Weights of a small spectrogram enhancement model: norm groupnorm.
Rows from block 8, named by matrix and row number. Each number is 128 + 24 x the weight over its row's rms, rounded and kept within 0 to 255. All counts start at 0. After the name is the row's rms in percent of the matrix's.
# convs0: first 3x3 conv (model.decb.0.0.convs.0.weight, 96x192x3x3, standardized in use), inputs 182-188, a 3x3 kernel for each
convs0.0 113 [114  87 109 139 115 125 125 122 108 144 128 131 100 113  81 118 134 127 132 108 144 105  98 119 123 119  98 170 177 169 191 191 170 165 170 169 113 120 105 126 143 117 133 145 139 121 128 134 135 124 135 114 100 109 131 137 123 129 141 129 157 143 145]
convs0.1 102 [ 82  96 104 115 126 126 148 133 152 131 129 139 110 114 146 113  95 157 106 108 119 116 123 139 114 112 130 105 123 142 135 123 135 122 124 147 136 118 144 135 121 143 150 135 146  94  74  82 136 122 112 124 112 108 123 119 127 130 133 126 130 110 128]
convs0.2 099 [126 113 121 136 124 101 142 122 130  85 101  81 100 107 130 111 123 144 119 130 126 138 128 130 110 142 133 200 216 206 214 208 195 151 148 151 118  98  90  91 101  73 122 101  95 126 116 125 156 123 166 127 151 130 190 170 150 127 146 113 115 100  90]
convs0.3 106 [140 131 131 129 124  93 109 107  92 120 108 113 137 166 168 161 159 164 117 105 107 103  93  97 108 131 122 202 187 149 169 187 149 102 117 115 121 103  74 105  95  99 141 118 128 161 146 115 127 147 121 129 138 131 209 208 146 172 167 138 143 112 135]
convs0.4 095 [129 115 123 116 111 141 135 113 133 101  81  88 108 116  97 133 121  95 126 129 137  97  78  94  91 109 109 165 157 169 142 154 173 148 136 165 137 122 122 107 138 141 125 153 132 135 117 122 111  85 120 148 126 122 137 171 166  97 126 154 140 132 154]
convs0.5 100 [110 138 140 121 108 141 120 124 128 106 114  87 165 144 136 157 126 138  82  74  82  88  87  93  72  92 108 159 157 142 163 144  97 123 108 120 107 108 117 113 126 100 131 123 152 117  96  88 133 120 125 143 114 122 159 166 147 148 143 130 114 142 113]
convs0.6 102 [113  84  86 112 116 125 134 123 116 132 138 133  85  92 101 132 149 135 103  90 120 120 112 119 101 109 125 138 134 148 167 146 175 142 147 132 122 114 129 112 135 136 124 123 129 104 106  95 142 131 121 114 122 108 126 127 117 154 158 142 140 149 146]
convs0.7 098 [119 133 138 134 135 146 104 111 106  88  92  64 134 105  99 117 100  98  99 116 122  92  94  89  82 100  87 201 191 188 213 241 205 182 199 171 131 131 143 137 122 134 130 141 144 148 178 165 140 166 141 151 143 130 186 201 194 180 208 185 150 155 177]
convs0.8 104 [116 133 136 113 139 144 102 122 134 104  90 162  94  86 145  89  72 132 118 140 168 136 153 184 146 151 162  78  40  85 155 139 142 163 157 146  94  82 141  97  84 122  70  50  90 107  83  84 133 121 119 156 147 128  88  81  71 145 124 120 143 157 140]
convs0.9 091 [123 128  98 138 158 138 124  97  97 154 122 114 108 123  81 131 131 109 115 152 147 133 119 127  85 109 103 156 168 180 180 181 194 198 202 184  91 130 125 138 147 146 123 152 121 105 126 124 123 167 170  96 127 106 138 154 146 137 148 172 150 140 153]
convs0.10 106 [108 102  90 147 136 150 138 104 120 158 137 133 128 109  88 158 192 179 118 132  98 108 103 101  79 109  88  89  78  61 156 169 129 160 165 136 141 127  90 156 151 118 133 158 132 133 118 113 152 133 167 137 121 132 162 158 138 190 176 180 172 155 142]
convs0.11 092 [104 117 157 120 125 134 131 105 134  99  90  77  86 108  71 127  97 111 115 120 122 131 130 143 131 137 128 214 186 160 238 182 167 223 193 189  83  98  79 118 121 105 126 115 105 158 142 143 152 139 150 137 129 138 158 149 145 157 145 119 157 147 126]
convs0.12 113 [116 126 124 162 151 150 166 141 143 170 166 176 143 148 131 100  71 106 130 123 143 129 143 147 131 128 136 131 123 112 110 124 121 127 130 142 117 130 114 116 118 101  95 102 110  88  81  88 112 104 100 143 154 136 110 125 118  97 109 121 100 106 107]
convs0.13 098 [115 150 133  99 131 110 113 106 125 143 124 139 116  88 150 103  96 154 128 109 120 114 121 109 120 111 108 157 147 130 161 135 147 145 156 141 147 116 106 128 112 123 128 128 123 142 135  97 177 147 148 158 149 128 193 168 132 177 170 103 213 202 169]
convs0.14 109 [145 104 129 123 112 136 108 103 133 145 116 100  74  73  66 109 108 103 149 141 139 129 131 147 129 126 129 114 120  86 158 178 135 193 177 159 122 109 132 106 113 115  98 103  83 123 127 104 145 156 155 176 145 164 110 129 127 147 153 143 143 157 135]
convs0.15 097 [142 117  99 138 136 121 139 128 115  71  76  27  61  93  71 122 132 140  85  85 111  73 103  79  98 102 106 145 151 131 168 168 146 143 130 122 108 117 102 122 123 108 133 147 128 153 139 113 154 148 121 147 146 122 153 149 156 178 187 179 172 190 195]
convs0.16 121 [107 135 157  89 114 129 122 113 123 111 123 107 123 124 122 141 139 143 115 103 126 102 104 102 102 107  85 175 163 163 141 152 139 129 142 125 144 168 163 109 140 134 100 132 128 127 125 114 116 117  96 135 148 118 164 199 162 132 154 139 127 129 119]
convs0.17 118 [112 117 133 109  97 123 134 121 103  72  56  78 104  97 106 125 117 129 133 131 160 137 138 161 157 166 190 160 162 116 173 144 113 199 184 168  99 110 117 129 115 114 129 131 131 165 140 136 144 138 135 174 178 173 151 151 147 117 120 109 123 113 130]
convs0.18 105 [156 111 118 145 126 148 142 120 119 121 109 103  73  93 107 113 106 109 140 136 117 142 118 126 136 136 140 119 127 132 121 149 131 116 131 119 127 140 135 108 139 108 127 138 105  89  92  89 116 125 131 127 158 147 104 118  99 110 119  97 114 126 121]
convs0.19 110 [151 129 119 114 110 117 130 113 137 158 166 151 117 127 112  96  90 104 131 144 129 119 118 119  91 100  86 163 182 190 161 190 189 140 159 142 131 135 121 136 142 131 112 136 120 110 110 103 112 114  97 120 122 108 131 126 128 109 134 120  84  98  92]
convs0.20 112 [150 130 162 154 133 158 164 149 133  70  51  54 100 110  93  93  88 107 127 110 115 108 109 123 153 166 130 147 148 122 134 134  98 158 145 127 110 120 115 124 147 131 168 149 137 147 131 130 163 137 138 163 145 143 151 128 152 100 110  85 113 114 114]
convs0.21 088 [105 118 123 109 135 143 100 118 110 120 119 115 128 123 121 120 122 143 137 104 134 103 113 115 124 133 148 180 199 164 215 204 176 198 204 148  82  95 102  96 103 135  97 124 100 135 137  95 128 134 138 128 131 151 160 173 124 166 138 110 130 125 120]
convs0.22 099 [127 135 139 134 133 138 124 112 120 133 147 140 114 108 128  91  74  53 136 149 160 134 128 125  99 118 109 189 186 188 161 171 177 183 172 167 119 121 153 111 116 121 114 117 128 137 117 109 122 122 123 126 100 118 148 143 142 131 159 137 133 129 147]
convs0.23 098 [136 105 142 119 111 146 104 108 116 120  98  99  93 100 109 122 156 136 122 125 156 131 139 140 147 160 153 171 173 126 208 195 136 181 161 142 111  99 104 120 131 110 117 119 126 155 119 134 127 131 127 160 149 149 141 147 110 144 140 127 106  88 106]
convs0.24 097 [106 104 100  81  89  95  97 103 108  81  56  78 106  95 109 104 101 120 124 152 144 130 145 117 108  90 100 115 128 155 136 136 144 140 137 137  77  57  77  97  82  99 102  97 137 153 170 167 179 150 180 129 114 118 125 123 137 134 126 148 176 154 132]
convs0.25 110 [146 171 150 127 141 124 122 135 128  96 135  88 110 115  89 133 148 137 131 136 122 126 119 106 116 112  86 119 124 151 146 170 167 121 134 161 106 111 103 105 127 119 117 135 152 154 166 159 136 161 158 133 131 146 116 115 120 112 115 140 138 126 170]
convs0.26 100 [108 109 120 131 138 145 105 162 163 148  99 126 110 111 150 100  87 102 100 117 127 120 138 154  88 131 116 100 124 129 111 105  77 116 121 100 155 195 212 161 184 209 146 175 200 151 164 151 142 134 142 142 147 130 177 189 160 173 200 150 142 161 144]
convs0.27 115 [ 84  82  90 101 111 139  84 105 135  97  92 116 118 114 111 184 190 187 125 135 137 135 134 132 139 130 131 123 117 138 135 164 165 135 155 168 110 115 116 116 133 152 127 140 145 145 159 161 130 145 153  79 119  96 129 124 142 120 136 146 140 172 151]
convs0.28 095 [165 170 125 126 129  99 125 106 113 129 111 123 138 136 125 122 118 142 130 125 133 104 128 112  98 102  89 157 117 114 142 146 135  75  84 104 122 101 115 112 123  87 131 118 119 154 142 148 168 170 164 138 120 121 200 167 142 163 164 149 142 124 150]
convs0.29 107 [131 147 144 113 143 121 133 148 120 104 111 117 134 131 140 173 184 196 123 114 116 114 114 106 112  91  92 114 133 108 179 162 163 126 108 113 141 130 139 121  97 107 137 145 150 113 132 151 140 158 171  96  81 110 145 146 170 148 143 149 146 151 142]
convs0.30 087 [110 146 143 110 137 137 128 147 146  92  94 110 122 129 130 146 133 145 125 154 116  94 137 146 136 124 168 132 136 129 121 133 128 113  93  86 170 146 181 165 147 176 152 176 161 139 158 113 133 140 131 131 132 174 121 110 111 141 122 124 117 108 111]
convs0.31 103 [100 109 122  88 104 131  63  92 101 148 153 138 113 125 124  94 102 110 130 123 145 143 159 149 128 134 141 211 206 194 140 143 123 106 116 106 121 156 142 155 153 155 160 152 150  99 106 106 130 115 123 130 121 133 104 128 120  96 106 122 128 115 123]
convs0.32 106 [107  91 107  96 104 127  82 112 131 121 106 109 130 106 114 137 121 141 128 136 137 112 136 132 123 137 131 115 112 133 119 119 126 103 105 100 124 113 122 112 108 114 121 108 121 101 118 104 115 119 123 145 134 141 111 129 130 121 129 108 128 138 132]
convs0.33 092 [147 145 135 132 140 120 119 115  95 152 152 140 116 147 124 133 139 110 123 112 136 131 136 146 142 143 161 131 127 148  74  85 104 105  92 113 127 129 121  99  92 117  85  94  93  57  58  77 113 110 125 141 121 137 101 112 108  79  64  65  95  84  85]
convs0.34 106 [120 130 138 116 134 135 116 117 155 104 115  92 153 135 105 175 156 163 125 141 118 102  94 101 107  99  95 128 125 132 134 151 155 127 117 150  95 111 102  84 125 104 119 118 117 119 133 142 151 146 143 137 143 135 106 121 139 123 119 134 120 126 138]
convs0.35 090 [111 119 101 139 134 111 110 116 103 101 130 103 107 114  93  60  63  52 133 136 134 122 104 101 112 101  93  88 147 134 145 153 147 100 127 137  82 108  96 111 124 140  98 132 143 159 175 184 180 163 145 169 128 147 150 141 134 155 185 173 190 196 216]
convs0.36 089 [112 136 116  89 124 107 121 131 137 115 102 106 113 129 140  91  88  93 120 121 130 118 129 144 143 145 117 152 123 127 116 109  93 120 135 158  82  71 104  82 113 110  80 100 107 191 156 158 132 122 146 136 151 184 117 118 122 106 158 151 166 172 177]
convs0.37 098 [112 116 133 102 125 128 108 123 106 113 111 101 123 118 125 139 124 144 127 127 131 107 128 131  93 119  99 147 133 138 122 144 126 139 166 135  94  80  85 123 120 116 124 127 131 132 151 147 112 147 155 149 131 148 107 131 122 119 136 129 146 138 157]
convs0.38 106 [120 160 138 107 129 154  89 136 133 157 172 161 148 148 159 106 143 140 113 121 107 129 117 109  96  88  97 127 138 144  97 100 106 111 114  97 128 144 144 132 163 152 136 128 127 110 117 133 130 151 148 117 124 126 135 140 159 106 104 141 104 120 111]
convs0.39 105 [ 77 103 105 104 104 123 106 113 124 157 158 139 105 114 115  81  78  62 119 135 145 145 155 143 109 126 125 149 163 160 111 117 114 104  99 108 148 174 217 181 148 192 135 142 126  69  79  76  86  73  79  84 120 120 134 142 153 123 134 129 133 130 129]
convs0.40 107 [129 114 100 115 120 114 161 157 143  88  93  80 136 129 154 159 141 138 111 110  71 123 111 101 140 131 128 124 126 128  91  96  91 120 124 145 119 109 117 131 141 121 154 143 130 190 180 162 142 137 126 129 112 133 147 152 124 161 143 146 131 109  88]
convs0.41 115 [100 138 129 112 140 134 111 127 126  98 117 110 107 114 123 101 131 118 128 132 131 133 142 146 153 143 153 207 207 162 153 160 152 105 109 107 167 175 172 162 158 153 149 141 127 118 114 116 104 106  87 125 137 133 159 165 143 143 135 134 101  92 101]
convs0.42 084 [118 120 132 116  82 124 108 104  93 106 106 112 152 135 140 143 153 142 102 142 133 129 156 131 161 158 166 198 191 189 173 147 156 113  98  94 121 108 100 135  96 109 118 105 107 135 143 152 147 158 151 148 151 135 157 154 138 134 141 142  80  98 108]
convs0.43 101 [125 120 106 126 106  89 129  93  82  83  79  69 117 109 111 127 123 126 133 136 137 141 135 137 145 117  96 121 133 140 124 120 125 146 133 161 105  93  89 135 122 127 143 146 128 197 193 209 160 151 161  89  91 100 116 116 139 142 129 124 119 129 134]
convs0.44 109 [ 68 119 127  76 125 137  73 108 122  90 109 135 111 112 144 165 158 154 134 137 135 139 135 122 121 133 123 104 103 123 127 162 172 130 140 150  76  92 115  94 106 132 148 139 141 154 154 158 160 145 164 108 106  97 103 132  99 102 112 110 138 160 156]
convs0.45 102 [130 128 118 122 102 130 135 140 141  65  99  98  93 119  92  96  91  96 114 116 118 107 113 112 138 108 106 110 117 122  97 109 106  95 109 115  89  65  62  77  87  88 111 115 113 164 141 161 139 145 135 170 168 146 108 115 132 126 136 141 145 183 154]
convs0.46 095 [101 124  98 107 102 120 111 128 133  84  88 140 118 130 140 112 126 125 123 129 156 140 131 137  99 107 144  92  95 111 129 131 121 143 125  99  76  79 105  83  86 132 131 130 135 169 154 161 152 150 142 151 107 131 129 137  88 162 146 132 174 175 159]
convs0.47 096 [125 133 106 110 107  88 125  91  95 108  93  85 135 121 109 136 130 125 147 155 138 140 161 153 143 138 128 154 165 171 130 130 133 136 136 148  75  85  63  72  53  36  95  85 103 132 133 156 138 140 150 115 122 109 110  87 124  97  76  99 113 112 116]
convs0.48 102 [126  94  81  96  83  66  86  99  88 113 133  91 101 139  87  97 138 106 151 142 139 155 151 147 142 147 129 121 161 199 111 170 198  88 100 124 141 170 172 117 165 167 112 157 176 103 134 168 118 143 149 143 143 159 105 132 164  94 135 166 104 135 167]
convs0.49 087 [144 146 146 128 141 137 156 157 136  80 118  86 108 101 109 144 139 137 133 125 118  85 100  88  90 106  93 125 129 103 132 156 116 129 102  77 138 166 141 126 128 118 133 128  90 164 131  90 137 109 147 149 180 166 168 157 158 157 146 155 120 103 114]
convs0.50 096 [138 156 142 138 139 141 134 127 123 106 102  96 128 122  98  91  64  82 110 119 118 104 108  91 104  80 100 100 101  99 117 102 113 108 109 117 124 136 139 141 135 133 110 113 127 173 173 187 152 148 161 170 173 174 124 116 135 144 139 159 142 136 156]
convs0.51 095 [133 128 125  92  93 119 110 103 111 136 142 151 116 129 108 139 147 152 116 133 157 130 154 133 151 153 143  79 104  88  92 102  80 133 133 140 106 112 138 131 135 113 161 149 148  99 116 103 129 126 133 127 104  91  96 106 102  54  64  78  92  91 132]
convs0.52 079 [155 133 112 117 120 134 119 133 112  98  94 100 149 148 151 106 165 154 136 129 136 133 131 150 141 132 153 188 183 163 145 142  90 171 139 119  96 112 103 129 163 133 182 174 150 119  99  74 150 142 133 133 105  83 162 180 151 140 120 122 156 125 122]
convs0.53 089 [150 137 139 165 126 102 158 162 127 122 119 101 115 124 118 156 123 108 136 128 103 103 119 100 136 127 118 101 120  94  68  74  89  74  99 107 144 125 130 135 123 125 131  87 111 141  88 132 163 140 131 196 148 163 123 115 152 130 115 106 139 130 137]
convs0.54 097 [136 157 166 113 150 153 111 137 143 144 119 163 123 113 171  69  46 122 104 137 100 120 130 112 124 144 121 173 197 186 137 132 136 131 115 113 127 118 145 134 126 132 173 159 139 127 129 132 119 137 126 128 132 134 151 148 134 122 135 113 137 143 130]
convs0.55 093 [119 125 120  96 121 141  71 121 145  85  86 152 146 149 193  82  84 122 150 139 144 133 117 113 131 124 129 158 145 168 133 136 154  81  74  65 141 168 159 127 144 161 126 158 160 129 143 159  99 113  98 104 114 107 145 144 143 124 137 131  84 102 120]
convs0.56 094 [125  93 121 114  92 144 133 113 109  86  52  61 104  96 115 144 118 103 139 123 127 117 101  86  82  98 105 126 122  92 141 137 103 159 149 110 105  98  96 136 116 142 120 104 148 179 176 181 159 149 118 151 131 116 158 156 175 201 199 179 168 172 144]
convs0.57 092 [130 126  91 118 111 121 147 135 124  96  92  74  91 125 124 100  87  63 134 104 136 128 111  93 142 133 119 143 136 131 120 135 112 115 109 137  84 111  85 122 154 149 114 122 138 178 198 168 124 128 129 156 149 127 149 149 141 184 146 131 207 160 158]
convs0.58 092 [144 123 138 132 124 149 134 145 153 127 140 145 143 144 156 137 140 156 147 114 124 105 113 111 114  81  92 128  98 107 101 116  90 103  98  92 133 101  87 135 137 132 137 139 115 168 164 143 159 148 138 130 139 137 147 140 115 140 152 106 120 134 109]
convs0.59 113 [118 118 149  86 113 127  85 114 120 122 119 127 148 145 161  63  89 100 125 142 119 126 132 147 138 132 156 162 183 179 107 129 138 114 110 130 146 151 169 146 178 153 163 164 177 110 127 143 116 117 124  87  98  94 169 178 183 119 150 140 105 120 122]
convs0.60 097 [134 134 140 132 137 154 135 122 122 150 152 144 123 113 104 123 108 111 123 138 131 135 158 147 138 151 155 165 188 201 138 136 158 136 129 117 111 155 146 134 148 136 115 113 104  87  81  97 121 129 119 132 157 140 105 113 140  77  98 112  79  92 100]
convs0.61 092 [101  93 111 105  98 103 105 105 141 148 146 119 134 115 133 129 131 106 151 126 143 113 115 140 131 122 130 175 185 224 104 141 129 109 105 106 147 159 172 159 169 190 150 169 145  58  91  94  84 114 137  91  97 105 116 137 143 118 113 133 148 119 156]
convs0.62 083 [143 110 109 139 106 102 144 123 135 121 139  99 150 130  98 131 125  98 151 149 162 132 126 138 126 130 100 133 127 109 108 109 140 119 124 148 152 111 147 137  99 122 151 141 105 151 130 171 147 136 156 174 157 180  83 108 121 102 112 124 111 128 119]
convs0.63 093 [108 120 115 105 113 134 112 107 121 101 100  74  88 108  85 164 163 146 152 143 165 130 144 164 153 151 184 207 213 176 214 204 172 158 159 117 133 116 115 110 108  96  90 109 113 110 126 115 123 120 127 125 132 136 147 140 108 153 153 134 112 103 122]
convs0.64 106 [148 177 170 142 154 151 144 139 138 139 141 116 126 133 143 110 144 141 135 120 113 136 127 131 132 132 144 155 118 107 147 131 105 112 122 114 162 148 143 147 137 118 156 140 116 135 124 113 151 157 139 165 152 147 228 181 142 169 180 141 145 161 126]
convs0.65 090 [146 139 150 134 123 115 167 142 171 152 140 118 157 155 119 149 140 111 104 123  92 130 117 100 115 111  96 120 143 164  43  76 112 109  78 117 139 130 158 113 134 147 133 139 115 143 137 157 147 142 137 147 109 123 138 119 142 104 118 127 175 146 140]
convs0.66 096 [109 145 144 101  99 126 124 111 125 152 129 117 159 143 147  79  74 105 111 131 123 126 131 125 113 134 123 255 255 248 199 209 188 135 135 127 144 155 145 152 139 134 180 151 164 110 115 119  76  96 102 110 119 102 160 162 123 134 158 114 128 131 120]
convs0.67 114 [ 97 116 150  94 117 141  78 100 128  86  91  91 144 168 156 124 124 116 149 143 125 121 125 103 137 124 120 176 163 205 140 153 173 123 114 131 138 167 167 125 143 147 144 154 176 105 128 134  95 121 121  88 109 126 134 163 169 115 143 167  91 103 112]
convs0.68 098 [134 144 145 137 140 129 145 134 126 126 167 158 134 152 119 125 150 118 113 109 104 126 133 130 119 109 106 138 124 112 111 110  70  98  97  75 139 135 113 130 120  95 114 132  90 128 128 124 145 145 122 141 144 144 155 149 109 131 118  99 162 149 100]
convs0.69 104 [147 156 139 140 147 101 137 134  92 159 139  94 111 147  83 121 126  98 132 120 133 131 137 121 106  87 101 131 128 148 108 128 121 106 132 123 153 186 152 128 134 129 128 143 142 102  95 110 125 135 135 142 139 146 197 160 158 178 198 185 202 184 206]
convs0.70 084 [148 136 115 130 160 154 113 112  96 142 149 171 143 135 133 101 146 137 112 116 144 112 131 154 141 116 159  86  78  98 130 114  87 127  94  60 139 137 149 116 149 127 118 118 101 112 109 124 117 145 150 175 124 157 115 116 118 110 113 122  88  99 116]
convs0.71 079 [111 106 131 144 146 139 115 112 138 121 121 110 157 121 115 128 124 140 115 154 181 133 116 126 141 143 109  95  74  74 140 101 104 126 122 132 121  93  92  94 101 127 129  86 112 118  86 110 120 105 130 113 122  81  68  90  91 118 123 115 134 147 128]
convs0.72 086 [124 153 136 137 130 152 112 123 133 111 122 132 102 120 151 117 132 143 113 131 126 126 135 137 148 160 129 101  98 115  93 122 112 100 133 149 160 190 158 163 190 169 128 168 158 109 127 139 130 127 165 129 139 136 145 141 133 126 132 122 113 143 134]
convs0.73 081 [ 98 131 123 134 135 154 126 103 112 148 154 166 101 119 150  83 128 130 114 129 142 131 144 138 103 126 144  74 110 115 101  87  94  96  82  80 125 168 170 111 148 159 101 106 126 104  99 133 114 128 125 172 166 168 111 128 151 113 136 150  79  98 134]
convs0.74 106 [118 117 106 108 122 117  93 132 142 110 113  84 113 115 108  47  52  45 131 130 144 129 114 129 125 138 107 156 172 174 125 132 139  84 104 100 148 134 147 128 120 135 126 129 144 160 150 154 114 139 127 113 126 133 152 175 150 161 177 154 167 160 150]
convs0.75 109 [133 148 150 134 153 158 179 175 173  89  87  71  91 101 100 110 134 114 108 104 113  92 100 100 125 135 139 148 145 140 127 111 105 116 112 128 112 117 124 139 126 138 127 130 149 140 129 107 131 139 121 162 154 133 140 150 164 145 138 145 115 142 158]
convs0.76 123 [119 155 152 124 105 106 133 142 142  83  80  84 105 111 114 132 116 135 133 131 118 148 141 142 141 132 131 126 123 103 130 125 114 142 149 157 118 104 102 157 170 162 170 168 156 143 155 145 145 120 140 132 155 152 133 119 146 111  97 106 123 139 143]
convs0.77 089 [120 110 126 107 127 117 109 151 133 113 117  94 105 105 109 126 138 132 139 159 139 144 136 168 126 122 148 108  86 131  98 118 119 139 119 122 157 156 150 169 171 165 124 152 165 133 155 154 103 111  91 165 137 141 137 143 127 107 127 107 164 170 144]
convs0.78 115 [118 138 143 120 135 166  88 114 132 132 135 125 112 137 148 116 134 143 127 145 139 116 112 133 140 133 146 143 156 171 177 193 199 136 126 157 146 144 156 147 147 147 156 167 160 129 137 129 113 106 133  73  68 109 141 165 154 152 166 161 113 119 110]
convs0.79 124 [ 61  92 107  81 107 133  72 120 155 102 111  86 106 103  77 131 142 138 116 107 109 130 136 127 140 144 143 132 118 147 153 160 146 142 147 145 104 123 129 129 131 139 118 116 106 108 110 114 120 128 123 115 120 135 122 123 136 118 127 135 151 158 132]
convs0.80 099 [138 128 167 104 122 148 129 135 125  81  95  92  99  97  84 143 150 135 130 136 149 145 153 165 135 137 162 218 209 187 242 211 186 181 174 153  86  99  80 107 107 106 102 119 115 150 134 141 158 141 146 121 129 125 172 169 183 167 161 149 131 145 156]
convs0.81 092 [106 142 147 116 147 111 132 144 159 149 117 116 105  92 129 105  88 143  96 114 120 119 131 159  94 120 113 151 178 142 102 101 123 107 109 117 181 173 175 139 149 169 185 162 178 134 141 121 139 151 118 130 151 120 149 160 138 190 190 157 181 183 166]
convs0.82 095 [133 164 127 143 151 143 145 137 130 123  93 119 122 102 132 119 105 122 128 115 120  94 114 111  83  59  88 138 124 124 143 129 119 119 130  96 153 153 144 146 122 125 129 125 106 152 149 166 139 182 186 152 157 158 189 172 166 168 160 130 144 139 115]
convs0.83 100 [139 137 122 133 136 132 128 122 111 116 163 113 125 152 120 149 166 142 130 109 117 111 125 117 120 115 145  89 110 114 131 126 114 117 124 143 134 159 133 153 178 159 155 177 157 121 143 168 157 155 160 122 133 141 153 148 156 128 123 138 139 143 153]
convs0.84 093 [ 96 135 117  93 138 149 115 144 155  92  93 120 117 156 155 185 180 183 120 113 101 120 122 131 147 151 136 145 154 148 156 161 139 124 124  87 170 177 144 155 155 148 199 179 179 156 134 109 127 134 103 122 163 154 161 173 147 126 137 124 160 122 123]
convs0.85 105 [ 74  95 102 104  99 129 129 143 136  99  61  79 157 118 148 192 150 143 108 112 111  99 117  93 134 109 125 149 139 136 128 143  92 113 119 110 121 129 117 151 116 153 163 135 139 186 150 139 134 103  97 146 122 127 241 191 162 207 183 164 195 172 120]
convs0.86 089 [116 135 138 143 133 120 153 143 163 119 148 123 115  88 141 136 119 138 132 147 147 131 129 117 125 115 124 165 142 108 160 119  90 131 114 104 169 131 116 155 129 115 152 168 124 174 132  93 138 116 119 117 130 129 212 192 155 184 183 142 151 157 129]
convs0.87 106 [109  95 107 118  92 121 140 135 125  96  93  73 163 173 182 148 162 171 128 104 109 113 119 130 164 178 165 210 213 191 185 177 171 129 125 126 100  87  90 104 123 108 153 143 124 140 124 116 108  97  94 134 140 158 178 162 154 122 145 141  64  52  49]
convs0.88 090 [102 137 142  96 136 122 134 137 123  94 105 128  95 154 128 173 165 170 114 100 121 132 126 122 137 141 144 136 130 131 126 117  90 116 124 156 102 113 128 145 138 148 147 176 150 121 133 132 126  88 147 145 127 156 137 128 109 115  95  95  76  92 108]
convs0.89 106 [140 132 135 110 131 119 111 125 142 130 129 147 140 127 123  79 108 134 127 134 126 152 138 164 131 135 150 124 146 183  86  98 133 102  79 132 171 187 171 175 174 191 150 156 174  92 120 134 102 130 112 110 126 105 162 163 156 134 139 142 122 148 150]
convs0.90 079 [126 114 128 120  94 148 113 126 133 133 122 109 130 128 129 168 165 175 141 113 153 111 152 179 138 145 157 198 181 138 217 148 133 146 132 112  91 108 115  97 129 105 130 136 109  85 125 112 124 121 109 124 114 136 133 132 170 135 122 143  81  84 110]
convs0.91 110 [101 122 111 102 113 125 116 127 104  65  83  96 113 109 104 170 179 166 116 117 140 131 137 132 157 141 138 100  88  96 140 146 149 129 126 135 131 130 134 185 188 182 157 162 165 160 162 184 105 126 127 100 125 136 123 128 136 133 151 136 122 158 156]
convs0.92 100 [170 169 151 164 151 129 138 150 125 133 153 124 123 163 162  86 127 144  96 139 127 100 113 133 132 132 126  91 114 125 118 125 147  52  85 106 143 154 133 129 143 124 132 152 157  77 106 165 106 148 160 127 143 144 160 131 125 148 141 136 127 118 124]
convs0.93 089 [120 120 161 118 123 136 126 144 132 111 125 113 142 165 155 101  92 103 138 124 142 128 123 131 112 113 132 191 174 154 127 129 126 100  99  87 167 147 131 173 150 146 155 140 144 162 138 187 112 140 142 134 136 143 187 197 159 179 210 172 119 122 141]
convs0.94 097 [141 135  93 142 118  96 161 127 120 136 140 106 134 104  91 121 131 121 153 134 146 134 123 113 114 120  97 127 131 148 132 141 172  98 119 116 142 140 123 127 135 146 130 136 154 116 119 130 127 126 121 172 154 161 105 101 135  97 120 154 109 150 157]
convs0.95 113 [121 131 138 104 103 104 145 136 125  89  95 106 113 124 111 142 154 143 122 118 108 145 132 129 171 166 153 155 160 141  98  97 108 155 163 161 108 131 102 117 122 117 159 154 146 130 127 147 137 132 154 127 131 126 139 129 111  89  80  97  86  72 117]